A small image classifier, trained from scratch.
Data: trained on seven-segment displays showing three digits, 195000 training examples, 4.7 epochs.
Rows from block 6, named by matrix and row number. Rows with one number belong to one attention dimension. Each number is 200 + 40 x the weight over its row's rms, rounded and kept within 0 to 999. All counts start at 0. After the name is the row's rms in percent of the matrix's.
# q: attention query, key and value (stacked) (model.blocks.6.attn.qkv.weight, 288x128, the q third), inputs 0-63
# k: attention query, key and value (stacked) (model.blocks.6.attn.qkv.weight, 288x128, the k third), inputs 0-63
q.63,091,231,229,242,186,191,199,258,260,250,262,285,210,186,146,174,226,189,225,195,214,246,169,119,240,216,216,207,174,180,137,171,235,246,223,231,141,194,170,113,211,177,211,167,226,219,184,231,186,168,233,206,208,185,227,164,208,246,226,208,165,237,215,198,218
k.63,100,202,165,152,156,221,194,172,145,222,226,198,241,118,228,184,174,178,176,175,161,240,189,319,240,188,196,180,217,115,212,224,167,141,242,133,182,225,164,217,196,214,225,223,277,153,113,213,189,130,166,205,220,226,181,161,193,178,179,161,253,258,168,202,251
q.64,090,239,211,288,183,174,212,252,160,248,191,216,135,212,209,219,243,204,155,215,134,209,215,174,164,234,210,202,179,240,179,208,200,242,151,153,237,183,199,267,235,249,173,221,175,178,184,221,126,312,207,192,228,295,183,192,253,158,164,146,201,233,259,256,187
k.64,090,177,218,162,205,187,284,148,171,241,180,237,241,181,205,206,224,180,224,150,216,187,180,193,225,311,252,188,152,223,201,205,196,226,216,150,160,204,237,180,260,158,139,178,167,298,214,166,145,211,179,171,181,197,129,199,153,223,176,192,105,253,194,275,191
q.65,088,249,165,218,242,124,220,237,239,212,272,154,142,181,154,201,199,151,206,246,228,173,146,209,210,175,137,186,97,205,138,194,262,215,225,199,209,222,237,137,238,186,152,177,180,177,228,255,185,190,269,210,217,223,203,236,243,213,217,164,244,260,199,244,225
k.65,101,162,209,134,193,230,216,270,120,207,240,174,230,225,196,144,167,171,196,153,214,101,203,222,200,265,208,212,195,258,161,175,191,188,253,202,181,226,153,188,260,134,212,120,204,158,136,215,221,255,217,105,244,216,244,275,245,212,170,214,193,187,239,199,175
q.66,088,147,146,215,202,163,129,144,204,116,149,199,224,196,211,225,198,210,235,179,242,127,209,200,209,144,172,271,238,252,274,235,274,204,213,179,236,163,217,284,223,292,159,183,182,153,211,193,210,206,245,185,167,190,105,173,210,237,159,166,237,223,253,212,275
k.66,093,141,238,161,134,197,243,148,262,212,283,245,174,178,159,184,150,222,155,183,165,228,271,198,177,146,147,179,239,210,194,194,168,186,129,204,180,226,187,267,156,162,256,242,135,247,252,172,247,163,239,180,183,240,193,253,247,203,156,253,163,180,195,131,139
q.67,096,193,310,189,252,179,177,215,228,149,200,201,213,240,173,217,189,164,157,205,191,160,166,201,236,258,115,259,240,275,218,265,249,196,164,198,190,213,163,211,226,258,155,230,236,262,236,149,156,200,212,142,174,210,161,259,255,182,194,192,226,249,181,215,189
k.67,096,242,213,245,202,165,189,188,201,223,220,212,242,97,219,160,192,218,192,239,176,200,215,188,226,170,127,107,275,179,252,136,117,224,252,168,185,137,209,208,165,167,244,241,205,280,177,226,185,252,281,182,176,243,237,249,180,181,192,157,242,185,221,212,205
q.68,093,233,186,211,162,132,236,204,212,218,215,283,203,220,182,182,159,169,204,144,242,216,128,213,143,157,191,192,173,205,153,136,221,277,213,171,216,169,265,155,157,225,266,172,282,189,161,248,148,184,122,134,227,185,196,153,213,245,175,261,218,176,219,132,248
k.68,094,203,141,148,199,255,191,125,166,175,213,195,251,168,199,235,258,166,148,145,225,266,277,159,178,217,181,167,211,240,242,179,219,179,250,214,164,224,181,239,184,198,152,207,227,153,224,206,178,213,212,202,208,215,251,184,194,240,142,228,194,168,117,189,196
q.69,092,197,323,198,185,191,249,207,204,127,182,180,188,185,209,131,167,220,228,206,252,213,211,106,166,168,262,274,221,165,149,195,176,185,198,208,151,204,152,238,212,122,154,290,181,119,228,172,242,156,174,219,165,217,219,314,197,170,235,227,197,142,134,183,185
k.69,102,183,179,314,152,177,105,262,205,195,234,263,179,230,203,134,155,156,221,177,185,178,214,202,207,218,211,225,235,208,193,219,219,293,245,228,140,128,267,230,233,249,179,69,295,174,243,230,190,163,136,258,206,179,188,169,233,189,203,129,213,212,189,184,153
q.70,090,220,334,173,184,227,177,212,235,233,204,199,204,139,137,259,183,211,219,218,158,151,141,183,157,206,149,212,162,245,217,172,184,211,181,221,233,224,211,224,203,267,162,189,172,164,159,136,226,226,141,139,238,189,202,144,141,267,226,204,260,200,225,180,189
k.70,090,134,143,261,222,101,189,177,181,144,144,227,181,169,204,251,131,156,195,263,209,185,249,179,247,243,167,228,156,232,219,220,133,258,165,224,204,197,178,234,188,208,213,204,155,184,222,250,191,253,178,190,174,179,189,208,189,214,121,221,142,216,224,214,175
q.71,098,240,239,193,189,208,173,216,157,244,182,235,163,259,209,223,140,245,280,187,200,251,219,224,183,242,223,211,215,220,198,224,217,186,235,237,135,156,184,258,245,237,175,271,160,205,192,176,262,209,239,156,191,174,245,168,201,110,253,202,178,228,169,203,114
k.71,097,151,193,215,167,150,205,194,199,221,186,148,206,235,253,181,113,156,166,116,241,196,193,260,214,188,140,217,166,194,196,234,174,248,194,146,169,228,153,190,264,272,211,213,182,210,239,191,202,253,185,197,141,287,215,219,208,285,173,166,225,203,237,194,213
q.72,089,128,214,222,213,192,167,152,201,234,163,158,248,187,185,178,226,180,248,203,201,280,214,202,184,221,184,145,215,192,189,238,221,205,241,257,136,253,247,232,147,227,237,175,152,167,165,160,168,165,284,188,147,127,263,131,202,145,165,152,242,144,188,171,188
k.72,092,166,108,175,189,119,254,192,213,159,119,153,186,232,145,247,228,167,215,203,128,138,196,163,218,214,138,178,275,212,239,197,211,218,183,155,192,161,278,172,255,186,204,215,154,216,221,178,178,172,146,237,221,192,168,176,187,279,265,195,256,210,159,153,210
q.73,092,155,197,171,255,212,115,246,247,225,187,249,268,184,226,244,182,163,206,232,253,296,148,151,172,154,227,262,187,173,180,198,220,225,203,195,208,215,222,191,152,267,147,186,243,230,222,228,211,169,260,170,216,301,179,189,258,192,166,249,171,216,184,179,178
k.73,106,173,265,156,101,232,193,169,192,200,160,241,203,239,171,198,176,216,221,218,209,112,247,154,178,162,201,194,165,186,212,166,212,235,196,184,198,270,152,170,139,211,201,274,236,227,154,157,218,230,267,188,150,191,213,237,190,157,279,124,196,198,191,195,222